Weights of a small CTC audio transcriber.
Model: 9.43M parameters, waveform 16khz input, arch transformer, norm layernorm_no_bias, activation gelu, layers 6, width 384.
Data: trained on babble in 24 made-up languages, each with its own sounds, syllables and stress or tones, from a formant synthesiser, 47.2 epochs.
Rows from block 3 of a small CTC audio transcriber, named by matrix and row number. Rows with one number belong to one neuron. Each number is 128 + 24 x the weight over its row's rms, rounded and kept within 0 to 255. All counts start at 0. Numbers have three digits each.
After each neuron's rows are labels from the 100 clips, of 14848, where the neuron reaches its highest value: "lies over" is the class under the peak. Only what is clearly more common there than usual is listed. The data: babble in 24 made-up languages, each with its own sounds, syllables and stress or tones, from a formant synthesiser.
# fc1: MLP up (model.blocks.3.mlp.fc1.weight, 1152x384), inputs 0-127
# fc2: MLP down (model.blocks.3.mlp.fc2.weight, 384x1152, transposed), outputs 0-127

fc1.464:117194133145112167122113104174102109167148130149133137143169158082106101170117123128154075152129109129103096104184118147102113147144110120104089166117068126159097127149107094131124174157140149111117099143136127165141100150117178142134139136122128125142142158158117117145114108149151094121133161179150109114137137176066105149126085143164124156128127135146160115141101125131155132116132
fc2.464:090123123140129169140147097132117104126169112161167149104133115144140178124087135151149133121113150100103151123160096136159120098098133123148119125129140071159132129183140092140095147132140144144120091108110110172124116105210087173140126135093085117112140162163155140146099101151100113088166156089102174101174093163141147104134105140123151124179141082113108137112153132129125136101113
lies over: /aʊ/

fc1.592:153108108119121173152126093095129121130123145135125123111096096080145090131131112139155175135118094144133122110161100114122133119126139172138155129161108137079159152110114157165128127155168162144124094121129122096093106136092145157129133160103142088146112104145155120170116154156107108150153122157123080086197186082133162128091172189132112140127125139105140114125088135168156127091139
fc2.592:159136157099113126136147197095112138134133156163102113082115123117129190098123097125121143116126150148140139135142142132067132160111126126112092142130108115139119102181148129152110081112157097139139139090097118151110171158128121075092117080166125151135121100146076105136136096172099096094149114086093189125134152143121129125111140103147130153075101147128118118139178099152141124172157
lies over: /ɔ̃/

fc1.240:127124144128160146145112106096150095152118107110116093101178130146115150131170120133149135083126089165087119135119146088110155147137107145123146134147090109104159136133146147110124137085085144140136156120131090132148144114112120090132112138146127119074164141171132125122128125173152082135120114085116187135124124108092117127147121122150140143141151117131138130099117154114154167177109
fc2.240:132154102131124169086122143151172108191147108166136180140118123156127091099154082112141175096128114078104098131126154117098137116208112124107105139155092125085136092120145139096147136122148115146189106108141124144155114113154133124125081090105130136118133083148152154113088108165085126115161107105123144125134154130104144108114103120121157130153137134146157136138115125118138129135127
lies over: /ç/

fc1.212:179087123109114114130115121155157155128142145112115134162106128142141140165122167149160138147126132191166147141131110148128150129148131142131150140177093077107098131149099144086149151153135083134090112148127119142077143123128135113091093105104125118119185131116080153172120117109109183139114120112094123162105087178132120096120121132093147147155123110141151131139092078147151099103111
fc2.212:082124138115117121149135142127133154095151117151156136122127125088111136126150125114110121193153097080143186091143153100130155101131154113127122158138145096151125135112104088117133139118129130140135173107135117122153107140126101176146189077133129111119134103121138127154174102074133132112125128103109089171095137125109138118099156181134101105152139101091133167190123162112127127103114
lies over: /i/

fc1.547:152150155155116160170139132150118101159122167103130115108124129098139113169140119135164131130089165167138161098116114108138134134126158143136145123163134142128148130156114123140117143132098131131123155165078100122153132147080122105138158110133125119125126120131141120110155097166138153128131134102083121102163140135138110152107146147179099136154117129110130127143128104073105135116136
fc2.547:164114145102140134146099148159143151148118114108134138128153166132106091126110112127132143132112140136127128114158106187117117142124145097127140126069121149137124111142122136151115121145132075171100105117154150150100092116154094147158155130154145133127136167161130151104123117094133177132150091119130180166119131115107172138126116131117096132068130142110160149103128138158145126118172
lies over: /ɔ̃/

fc1.47:158111118148169148128134166105142133132143117114080145127113142115153134144153103118134108082127095082185080126083095102124128101155133148124147126138151157130133124124121143167132165103079148154143148147168149179117112110123127126122163111134107082131143180128124142107122138110146123150132116121138134083099154095125114084119144105138092119126111107122140172120156144098139114163163
fc2.47:176131177109154106157111114111085107142109109146136141153136145141142092104123137179095122123160144145133130125157132109103126153082130120097093126173122114131088147114099160145139094142140161140125107135120117166115091123136145125132181133141145182123126141125099155171119119124179149142129091148158160084106149138101114112124112100139205084131117148130112093135126137100155132150068
lies over: /r/

fc1.595:175153129086131109144084172100157167089126147116069139132154119177143113125174150137128113124079125126121145146114153114135135102122148069144140118148088114138115159159150141134101104121129142139102097138120114133129154153136113090120107123174083144139060099097160165134083151142092125128142118098119100153150160104166130123111171151145123111119147109086172125102114162160126107151123
fc2.595:146131156102135115126111101137078102180120148095118130146147109140094156099091097142120102112123133098114096124116138153112161155090123117120125150156126140090111097120112075152135139164152103103137114130087096145137161134140156110138143118164111159124128108056104108106109155141093133135094110113128102136096124176146146109138121082081143131102133131140087121128097115112177099106180
lies over: /ɣ/

fc1.371:148090106152135165124117145124112162129133118137164167124126114074126111114111136094140109159152137134096136116070057114109168096127177128148130101179146107088149153114144086109139162132118093115085148143128139098172139153163141159167145108124076130118109119109128144140108158084119109108122124113110127145129068125145125153078138130124158176136154153142095115102139161100096109125121
fc2.371:135129149137149163074113177112111132160126142151120119109175158119102132119142127138130109156146125114115069126146123141109126093122096134135108124074144132179136102142136126133129105145123170122193145119142135091143118110131075115118137107114098134118152116175120092118130160189118122117180176103120117127135129151127158136145122092130104099086109150115141104145085075131165138110124
lies over: /ʊ/

fc1.219:159141135152139151115177069157113134182132129146122113124098126091152123138123123120117118110170111118097101101129148169108144163128150139142126140116111110115107126114141138098120137148117075120073132145153100138116124131129097146112119158126119112101144128155121151120147162125191151118122104163119141056132114129137115095129158147159139069126130124169147147122076163122124120085115
fc2.219:130121126120102090117145108193155095164116143107115108174097120154147140137136110096152108083138131108076121120130169136107139170116187091142088136126095121149151071154176122159140154111118108135134104121121142139112160164105146118129134129092105139153174150107112134146119135142131101097162122159142121088135138098117140129138111127162130163155087138148110107156133126126143116124123
lies over: /i/

fc1.50:110085103133132147082149141080104124083080155130131111123127122144134126137123095124161137167097171144089141087102110111106090144090132137164165128151116113139136150176128134147138110137106098159102123147122138079137128079132131108103168126093137101076127171130129123121136112125162125093145127132118117175137103102146110106072117111154104086129119137123086105117137124110137125116153
fc2.50:135087153132141137093146110091141116136130116137105116108118109141114096172132121136120123074133072136104156138100111103165119145127120111143114128141110093143113091118148126096117185134106106099084094117099116135119141128065114152132090134134143168148128104162120118112126148178149112146102101116109119083114114104136145111148128146134131127164166109136135170161126149133142100175075
lies over: /ɣ/

fc1.621:096084097138119091132141142091122131145147080119118137087109106109163157135128155124082116146152118149169092143144114101139129142144174132128124157138170094149108151164102115133150191141098164132168148117137138139135129167125129117136142109104113150126119139100137120170173134121131145142159161075111104077136119117137109146159118117163101148099122115121120128153110183124088152124135
fc2.621:134130135164101119113121135110121150147128119105131173107128134145117157108129143160158131114086154162126126124112135141117158161089070147122156157170116115110134130157130104172123145125142075105177144159105141116126092143097178145128141158116166166121138129153081086107128134111115118182126098168149113176111154170129146090125123095189147088129123162112135124120120104122175113099124
lies over: /ɣ/

fc1.178:150158146167166120145140099138098105100121130123145123132146151183142116151139169171119112119123094113134110134152131084156096116129107153161173125110128152117141176067095131138143158156134125132104097120137164154107151082162146146127146127146134150136109138116102162101129095099126134169123108053094120102115141106107121111157155101137149146134141150131146121131106135116144082141151
fc2.178:178109170153149148173123091140137170129135103122119131086123160135118099088154151096154136109135129105180113084106069147121129167121137114112136098169141147163138082103139111152094148136147156094158093134134101119150087118153152118148149141145131109113167128120109131125145100084113119153126136069125125131110164084112137140105139126108164161110082138171146106129134131130147148144147
lies over: /ç/

fc1.281:171172090198148087125090141097157114122103100117134160158112106072142137168132090102153122121124104142124151142130128129122103109115139174146120134139121130138107133106109158128114129138145148159142154147077118095141131158119101117116153151137129112094138125122113110133136087121123096121096101160162106153174133177119131089152135148115122131198160107118161140148129158085116091103131
fc2.281:112134101143127129148105108101134120114117144116155127121108107130124124150127147075092129134148107119101102150093150117115127170091143128091124128077152102147091126105093165140139123134147072146145143158102118113088138156124152130133139142107101136153112125105157132171143153138125146130113124124113115121133064131143132162117108182075118142154115099118109150107118141146140109139112
lies over: /i/

fc1.529:156144085098149126137150141104156099146121072108128128151118173148165121120111114156128142139152104104176157088116131138108147133110096163129141121096131140126167150140119088143095139174113152151097162164116128122121107113149110137112104126125145144085172194112099090156130128107103139138093124127095095131173126159094169128111098101140128136128148143099119125136129109113124072144118
fc2.529:102130155122083139098142152139127146098113110163101152091122126120150071110177114093109177149149133155144145115135120135134104101157132117128129155177128154129147110094106149138126121143141139112121110093121154138104153151127173117103116131144162145106104125134137102075133144133155116133137100106141148137185158142129116094171124120134130101102109137103109116178117146181118140089126
lies over: /ɔ̃/

fc1.414:169142128106136127134104134162126096086104100097105077121102137117103184137164145141182131098097111112137111143150105138133149141181148119126114159148168110163138131136085152108114128153091112147142155147113109152152126102135142130133090092114132153091131133107133141108144111136102110132182151101130141122136203104120130114139141120119082079108148199102173147124100124116102093085089
fc2.414:129091119096137108104180114090077143152126125142128130095156145161138132119156147138128137127087138102101126085166106162121146124122098137138141148115114181116120136169129097178145139141103125112112089132138186111116130115148111105059127131133185139132129132125136110087153069159123151104138136104121176126142137142098123123161120104133115147142083149120129130138103124126148175116120
lies over: /p˭/

fc1.474:143147136096136109086088097147133108106162140066128136056145130164136092102095100110136165146128132141096130159102122173128118100114120142120088087149109113184083145114114134134108121133120128163137114129136155145151115168126089153154117100147162153133125113130133157104097141141118131119097174189077136146125140126119122144103135102144127144134100110063174158102164161171100123123130
fc2.474:149123153109092151154143132119128143098148089148104124119173117136122139099121145136103145118131145142139153095138100133121117126091121109114125158140092124116171069122097193165137123173079158131130151183174171128118122178141171125140119112127096079135138159137132123152123163105121139146124141103132105163121169120117162112085087115097178144104112139111120160158117134125117123091155
lies over: /ʊ/

fc1.210:117137128140108142075132142148159125128096123159130172109092131155117095108141107146182117113106164146186132113156158142073090092122128113070135136107113146122157128138179150140108170098112173090124128112158135097163167126081157151131132130116135107067146121165125184125148159113148133083138135142140115101126147085114134133159125137149136119139106103113099089117124138123134142122124
fc2.210:150119077132131103110109140135121119124146126102143121102098144084113152102134203069147175161124103103138079115108116127135158135132159141100147140130129150175079096115132145140154099094160145091176153126124125148104096127107106144123091153139136112162168093122087121122139123139138122156090109163148119130147079090152152123109122134134121142160111111150153094117168139138145094133123
lies over: /i/

fc1.55:140116142120174149105129122111126120147175098133101087142131107121141102093139151141110105084132127147088084157122121091158124133132135072081148098153119123147100110126149137126084098159130125143117092130111119162144113122145126120100133075124141114105153177174103128164121141131155128157128168138151133127094126142136149120112175077120160151137110158083147136114133116125141077102139
fc2.55:121136108163151128122125144179119103137143094140160151094142104085096156142080122110083143157136178105112144175122173124136105135129087121117096125128122123124143086114131102140145107146106132147127108127139139121133126133117086100118121116135166154123082111131150098089119150124090112108114168142113160174130138138117138134107137074122128154128119141141126117134148101106142134137140
lies over: /p˭/; /t˭/

fc1.689:107131122148127135099119149142138081127153136139128139131144183150137102129122129130086114136115115122125122104130149100123148103115111076145102147153105151074125131080108148122122128131117102154128116117078140122097160148136156132150071147136141088141102114140116074096168121170094157108106173152163077134169154112141128154123139098134101163158102130108079115127117139118115125141118
fc2.689:123105134117090084083137130135112161145086134132128097124135084123136142172087146151125146170130115087115126150126102135125125148150143153142147110133130090156166091133133128139120140120138097116122105156124111127159143135182140175113165096081094161146145160101122170149132147146155158099111143096093177131141094106134141122152133181109128090102088147169128125185142137114169115157166
lies over: /ʊ/

fc1.122:113096160152121149110163152114133098113114132132105136103130130142172086162091146144132144151123117120130113106147111142099150165159179081135177139125132137119125149150182139148115133104106133126189125088073158132175140125080114150136122126108120122106111121135128107140122128162119114113096173143117098200124096166124156157155159094130107116090099130119131123102157172167133159123085
fc2.122:146127117112155148148115158125121128175117116111170141098129118111111114141110145129108117091130098134138106139092106091139129081150150088103129099142127057126133142121126117112121121131115157130123130189139109108162117136134104118148118169193124126156101109131130075160124117180157129095102149141159151132125136096133129140121084095097164082135119099153088127156127129150137132148155
lies over: /aʊ/

fc1.434:151176127119122149121117171125186157116108152117135129139115121124129158161099108168163173098071118113138057104155132134135156102088151146149142137166123130127082121133151110081147103096118136124133141136142157115113157106134093155119099180145080108084136121106094142087134112094108151131134135142153112119105137126131141177174119113127107141128129132113164145157142147145105104110125
fc2.434:146143102071111075119186119140109119148100174097150074117133128127080123088135138150110107131084137121139118128135155152112128133097155135157153072135134124131156102127143100140127117147119115143102109144136125117164129182102201158150104145149101122105113144173111120121112140111091139125181133137112101108111124172102131143178165145139131168136141127139132134129157114099104167153139
lies over: /ɔ̃/; /u/

fc1.305:125144156128100132082160118137096108125141073115107142122128107111146128129111140122122124121093113113140144116106109080122140121149163155152151145111114160134140131126129153108138109144126118163097063200125109157127131118146124139082141147121183166090136144151098158162181148127074114081108146114149136131136137159152137168161169144116116120103152114122111128151123151126141131155165
fc2.305:101147137125154109125125126156134163134140137130099125116177115138173113142134137179144158152144134139141091137129172156130094099126102136129110118122120117122112111131141123145106103146134147124127110095143155099108123174073125109120196126164104126137107122126093143130110097128164153138142156164131170147147159128136133125127172142156101138066167131100136111101140147125124094109169
lies over: /ɣ/; /ɔɪ/

fc1.572:195108109158136071145079123150089079131135129123112131124126125107135169120153138102094141142149143099138109152105155145091101110130170106103127137148163130133084117110128132143098122113154083153112156091098150125141156104102110126093144159061106061134165083085125174139129144106114136140163133102114108099107106151121150133099119123105141122141125139110126153123105132108105113103133
fc2.572:119161093127124122106124143104139172121144107118086148105110095130175134120092135129118129126172116159157131119105118107142145126154157110079111144117144132118106094114126100151152143114073112124130114107089127154155127129119134151118143140146114156123157139159088113122083128143104156141111132130086121135138172136137132139153128154140119170145112133144102160117131086128131161118100
lies over: /i/

fc1.166:133139160159134087109161127103094116120117139092131159127135138158094139123129124114107112075136135138118138108123105124122134137184120128156116111163120173102140159102106106107088107115125165188139156132137121074126162110121106135105108107128166129115126172120106095099167118137123131132147114133110114156147116126110149112142171110141163158104155118098158141155152099136120155155121
fc2.166:118112150138133135157115139160099135126079108181140113108136160112130150102158105116121166153113163119118129148086162150123119139147159111107129173106136164144119096067127128113094093104101133107110137145130098176108119108075136140128158127127113154132148116135144098076080113134092085149075128158143077156086141156096096121106163145095116138131145146128120142141132095159116137086142
lies over: /p˭/

fc1.511:195156115139134106156101160137096079132099094097174098160123142136137117117105109130105136127136125165109153117153141135116148104136108126124158108135103089111123145134102159098101146135134118129149134118092087146090150158102092074114168134140145123115125124158142108145134166138148133126116151100157123085136097129112145182129140139093142181120131106108161150138100121129107121143124
fc2.511:108143160130122129159121158108124134148156072161092118079119146135085105097117109126094130149091155080174160133140146123105119150108179119115137133141126183145071098110146156117106166121134122123118140147070132171094102159192103122119102132142136132127129126138142113086139119114163140137129165105117126138097095120121109135081154140116133152069146138103132138160112128121145123129089
lies over: /p˭/; /b/

fc1.734:110087191130134134136153167136105127124102136121157136114140124132125135153122136148087139140150139113133102133148143105091125113136128118120135131112106085091094158147152104151143169164110073095086079084118151119148143127090138124161116183064097150098137150092109106147136127152090127118147151152137118121103135147087091189124110123153130122149131121139122074136135102125160116117106
fc2.734:129133124156106154129113126121158139157118076088158100143117139136111116097137133127152133086159119156121155081067132127086123113134151113079118115116123164156138113112132118127152087157132147162104130139144122168110115142146116137152101169075154123164113149134121115126108147153116138106125123093106138093128119181121152101102103102147123167102127119148092139124110146115161103142121
lies over: /ç/

fc1.236:153093113171121110178160179100133119128097107139131141115150141181132091099131167132136144150121134133139140150109135085102117145104104105156129155132121141149159155132190134157130116131143091112130155107124149180142144140096152138147108088112106132137121102126122096079150089124140088135140145158098110158108127102140123127152124130151129134112120153146110113098163121152139134145111
fc2.236:099164125143147145099093112125121131099117126145091134154107097129118093134155144094105083098133143148132130087103138123138112140184140130082147108160123145146113109109069141143146163178110111118104128143157143167146163132159121103109127136144125112130122151132154132160156114173120109151102123147145142130163135117138174129096139131114143102107137085116090150145121097152115110170174
lies over: /ç/; /dʒ/

fc1.755:176133143120103136108085158172143094130149095083081132141123149094107130155140150164141093118135157107119110092124152128147133155117165108116144129105114122109157149152157136112171133104099137150161135127145094102142112206132143140104108117097146173144114181161119101135125113106091119126105110096107138180167110115093114146145120072160127152092114103150115143123155088105157127149132
fc2.755:122112103145140157129118108116154177075142164145139129149121118111166133122130116104119119157089089104108131122128126153116136111106136109139124124109142129103122071099194115093118102134157151065129134163150132113083147127113109140139161142157136112133122127126129117154126134132186136139088142180101121128169160157083114139143109164115120118123150177077110125144123112108132103157129
lies over: /p˭/

fc1.61:122140095100113120118129131139091083131128140121141148152099119156131152112112147140099175129175132120139098150068099148054170130127100111115147118170117137064120133096128115150116154112108120116150132140129149160128109124131140101153151148072092140091134123157158132129112120080113140143159087113129126116122129105120120102132172168155127165111180181147126142145114111129120134167157
fc2.61:175174110129156115117142098150107091105096167125158097125120142196135109140136102092154139126152122145132085154128099133144113140089122093133114130122140117119104149111128099115086172133097161150161124095142137105182143141152092129089116151114097124115105158114111119120138133087134108092157134089148140127105109107111129136102115109141194117146143128097106099131121109123147130067100
lies over: /ʊ/; /oʊ/

fc1.598:130119119121117111153107119137122141098079148105156109138162103191149122128149108138118088104067124164072139104131109084120117067104184155102129119112119097142146133144105138143133104124118106128097113163099157140088122111149112091150144119131108126106100094134132144136105166151106153122128142099107120113137101095108109110141120119126106114100070105125143113130087153144117098145172
fc2.598:119123195139127120135128144137100123127155143132109119133146131099113127163057165095160135158104145124135116112194154200109165148109128166125150150101079147161127093164093106129109126123135138132100106153113090128085156136126159147159173107124133114114156051137109107127097122157129137161139103168141114126124127115139172129155180117150110163127117103188133135153082099120147108142142
lies over: /ɣ/

fc1.121:131131160137147132132108104125091126128138114126157091117095119146104109109145162108131139124138109125154114134114154132130144133104123147119107168155132123157156116122159109162123117147093143147161128150103156121142083129097114139115163133140154146118160110134127100117113137148095165124111153163119077145151110155127145144161137151110149150108140136158154149114102117154115174156107
fc2.121:086093116118122104162150166126124124123147128110148152119107145142141141120108164165157158131101118114157100115160168137138134104109113159139095086146124124090163146117124133145165167152093147123145086148121127162122143179121125094134116124109141116087105121094142162124145152104155133128148144157146164101139126120099177127121114167163104097118119142153104132103123168165138141137137
lies over: /ɣ/

fc1.521:124155139163145119108157128153073133114091117142175158126123173151127110149111173151108125147155099098137090125160114132093120163117077102071095086156115095142126161088129131104092107068151106164122131141132070148150131131143120140119113147117103159158150201139122119142101142161128150164170143144124121150112143130089129149104139132130131101124126149128144109069130119116152157129094
fc2.521:117106113124103140165149141134147147123131125118107121099062146133152118092108118134101111123183126126106153123138104083100156141100155150148143131145139116105142094127091121092114154141123191116172118163124073129117164170180128122147144146115137085121111116129132130111117139143137140135123159078122047126147116140131171130124105116150103137116138124141111110143109120125135127111151
lies over: /θ/

fc1.709:144094085115114178102117159128111137109144169133114102151159159137124127161143137144161134096114117162154147129099136127137155143141117139115131141143121155159096090125137137151102148182130123097116106130126106117172134109074110144130136112122140142149199127139167148137100150149137132124111111096062116188120111146154137116117142123124102134118122072155130132075120121103114097150106
fc2.709:150157139141095121140142127123119096134103145146111141126117176118100133132111079112112094128136133137069144131160124137166136107125152119124116155159156081118141169137084132091135123138133091131116115152143115147113114130148137074123132152141136115102112154072158159148106154131100117155096143096123126124123096154129124102195137094129111124161153157131155174136152156123103172144098
lies over: /r/

fc1.79:136138147132186116108124119107135108091147155142149112129096100109138134105147112154161138119111142110147125113151129142145119135134179121113156161103107153102115128161158147111125121108167134173111123144157104119141148118149139127108134171173126131125155154128164143105164129139166112118079120128117129115120092099126110139147142124155151140131134071170118142140118099161122112128118
fc2.79:157123176076103152135151113136087138130123095113148088107147082126111165113141139119113146204128120128127161115100130163156123113078125150131137143098118154115138114164132096106105115130140135109131108138136102136135124101109121101095115145124144090150138111137083109125128179159092131129111109110135110139117126112138150100139109092065124088106122142099140111119133140102138135128159
lies over: /p˭/

fc1.469:105157098135153117108107113142099125140152135142117147108117093143109132089147147122130073138153103184119131150072107140126105107135158085181133079121117169126079143124164087106117146115115121099126157152052092137116125154136149143083169119117127111134151078149144132131123167113141143088156153160156134145177138157102114128130149139139117096157140131122100139066126142137117138153146
fc2.469:141093109193138148136128141148119128172124139127156122170132138150116126094159158110105137110140110136118108123124096112110115133140131106130109097129119136123137120081111157126117118135104126092143131144119190116128143100192154151109149141116116154165138127148155097143139147170125134105102168138127140184129125156144138158126147086133166142141072095140092144130147111086148127152147
lies over: /ʊ/; /aʊ/

fc1.255:156104099131170154153116144113145144105131156114174108118097120185126099112110131162164185147086141129124118158124115148184184069124115114105140140116149144108105150108154140136102175145110136145114150154172133136156126114168111119099102125151105106133170122159145132137097171132099109154136116172095101144082124110127124144176103172120102108124143115124144125148152152117111146153134
fc2.255:123100181079137116158107135119115122144113161101140103153145110107134124119099100156109134147108188173151129106141133128081126121157107150143163143107160144160149111147072133138122155096107145130104108178109177165128131158114128130132129131117132152114127147134130178144137130092128133097157142171135131156166105129146160134135149118130090104134118132165123161096145105168139134143105
lies over: /r/

fc1.460:140114110133096075134113110144131143128112135162184117153093129145171105125161111121114132077110134109129149124135135139094126076150101095127120124118147135088132137159136113074148101144172114097118109087131107121159150109099146089141118099120157139121093124134114115139183166154143097101113114155125122096125130159112125098095166122110082126135104138096125156128174126119132106154153
fc2.460:152098118128129127161099100092099110141112097088133120093111096130136108109106145120133137151120087125126105158110109082134095145114142107129093089149094144135146093121143168124175075125136094159107147153105115169096163116115114138145129146129113158169124116088140099134147146188146084073138083169160139109143100129168101134154153138159083174158152195104111138128136125139127123094083
lies over: /ç/

fc1.2:108118123104148096157109133140121150146152179142107137138099095154112123167128116139184124116150086109111119148137168145150104160128152110119115112173166072135129149123138099097165097090109106129154096151146073084169155141167149105103104122095135137103111115100108142154187144158122101123098137132105153160125141087094116142132111148138135132151118109112147141096111115123142139122135
fc2.2:131122124130107158141159134118170133121158115117136133113169148121136123097119161127097130146140122088143134118101126157157154132123131089103105170098141143157155081101083119101125068129118173157101135127118110152117099097092141109135133098136103126138143087166126149107132120123146112132137098103119121102117141120138152158126121158118143115127145163133151102141099121148145162121069
lies over: /i/

fc1.591:099103084135126143138134140194132136151164116108129156106131146163141105148129178104131118107131142123139101111105115129107110081085144149137130172096147091125158146152141151102119163121133161122156108112097133089157125112120159153138134162087143139126137125129101115163127145092092153089148134112139133131145093151103141149102134140120110115157105168125107151151146126154132130071113
fc2.591:139112134162137144118114158124111184055118113162131162145154126118119078157118065119119141141116147114144151090110117128113102116142145123112126145148137151097153086132083180142136091131144107154134132087192150121080118140135151152120097093117126156145111135159122123122111090131164125123049112105121116128117128126122153097117138100175133144120128149090126105160125103157179105099126
lies over: /ɔ̃/

fc1.115:143111129166163128088115136142119079130101122089121154137134128117100122088157123140071117119145168127120160119178152143132138181172157128129155118123137084141128130136141155139143095159135127109141180138113089133127109141159126064100134094119092095161146153158107093161136167144112131131113151128097173115142110118137207148092098129133096157121139102128176162132121117157134140152110
fc2.115:105105169188178129094107150157140106122147123133113102127118130102081173126158146169122109141164163122144179125143138109111093161127109092115097138125153144132133145105129096081098113114106160081171150112121152078186131133114149140120103072103090069170144133153124129117124114136116120138137131160138168145140112152136122140101125150136088166127119142134180139147111098163140149100155
lies over: /p˭/; /k˭/

fc1.221:138105118139108127145164163108140133110162091124106155164189092100131116129142162107101103129155118157080114154135149120133126106093133134131139097114156125073110143098143144137104163136162150159124166110140102106125118136078110115116161129108155086130124124149124107102117142119151129136112166122121098089143105144140133167133109137122089146108154164124120138150148116128124140130103
fc2.221:099148184152148113139126129134138109098126147129119136110098149142150112112161169122140148131169131144112155133140121110150115104149090136182160119131151138131118099186126125107147118130124132130120098131135142160124119179131172121126114130113126095135163126103067173064162104155131127132108135171114144097159107131140114042140156091111146145165141171155128126114107132164130122129175
lies over: /ɔ̃/

fc1.444:138126115169120111118119157139090099102155136098138106110122164185147119151125154103111143111129091114088074185133117109129156128117128131108155102121119143163172167138115128157096116101133134124136123125121094154102168109124078071121118120110142180099167118164110120179120165127132134112150144102139154146106086110157140109106139154090169136167092141088080112130160087130156131148123
fc2.444:153103104165112142124149110162164175107128149140147118148144098126109120154163101114095115155134135128121171114105131121112151090099120156148091125121149182115128113066132135114123129133130116134116087134132133148153146130172142158120141153123121133073120132145146111140127104146073115134121131137140100111092149131103128123133142151112158117090146181154149133134125130141114090103172
lies over: /ç/

fc1.654:137132107164126124137118128139146143130146136112123113126115110133140114178135134117163132133121110104132112167124128115122124147141126154139130156093136116108097130133126104120111139127107170122127118123138136170122114107128100154125100121098132135162114109128100124140105148160110126109135094123117100154134088127116134152087127151149094093141094140164146143185063154117112100132187
fc2.654:104114139144119163143135142160091139148128111161137172156129125153165127125166140136169115138100100136161119142115107116175131121115118143117096102124162127122128116127109145138156122101123163147108142153125124112125106160121154084119151096099134121120113114075125085153098133123134121148125132133103100102154096096125135099105075126062143178145150183124173127124137133114090099129134
lies over: /ɣ/

fc1.632:111128144119136111150149095131093120100111149120182151092098142145123068113112131147118118104123159085109113125136139126099137165121179130139125075144104115158189143107128120137112117183119074144158161102094116174114086108124115106125141103108134145114132149090184149135126118085126124109119095128105110125122146134159104133100142113143112141161083147107127106120112177139109122117107
fc2.632:141140124127151145125136134124163084109120186089106129135117127108114157154182083070124141136129136159143137142137158115141104131121164123102123120122114134111143121115113140157148107091105117144131104106120128116129144139119124097171104115084151162096143120172134109131114149195124116139129155099154095093090127156111129159112120110105160128095093136134104105130145097090121090122170
lies over: /i/

fc1.108:119108115171139183117080139116148146130119153116115110149165094140105109133102119065130170113163101104074172139098159127143154144125104187115127168116133110104113153137123145131140159155129122105146169119114137164118134141092150168144166139165096109136144122119095112095131109127150113150064134078109165136092110134092110173151126105130133143135141180115135137102100122093107101125089
fc2.108:164145116105117088172201123070123124103153111125122138101091130086113187144139087140127133141154148154103106109173130172167122106125153125137098148148144150111127119127132146158138163109153096136141164157132127163137164124162147142127118123147131140088103164178134122133083137162100140101130157166152137132168174173181141121145078164137173132110121129109153148143125130133110156109120
lies over: /ɔ̃/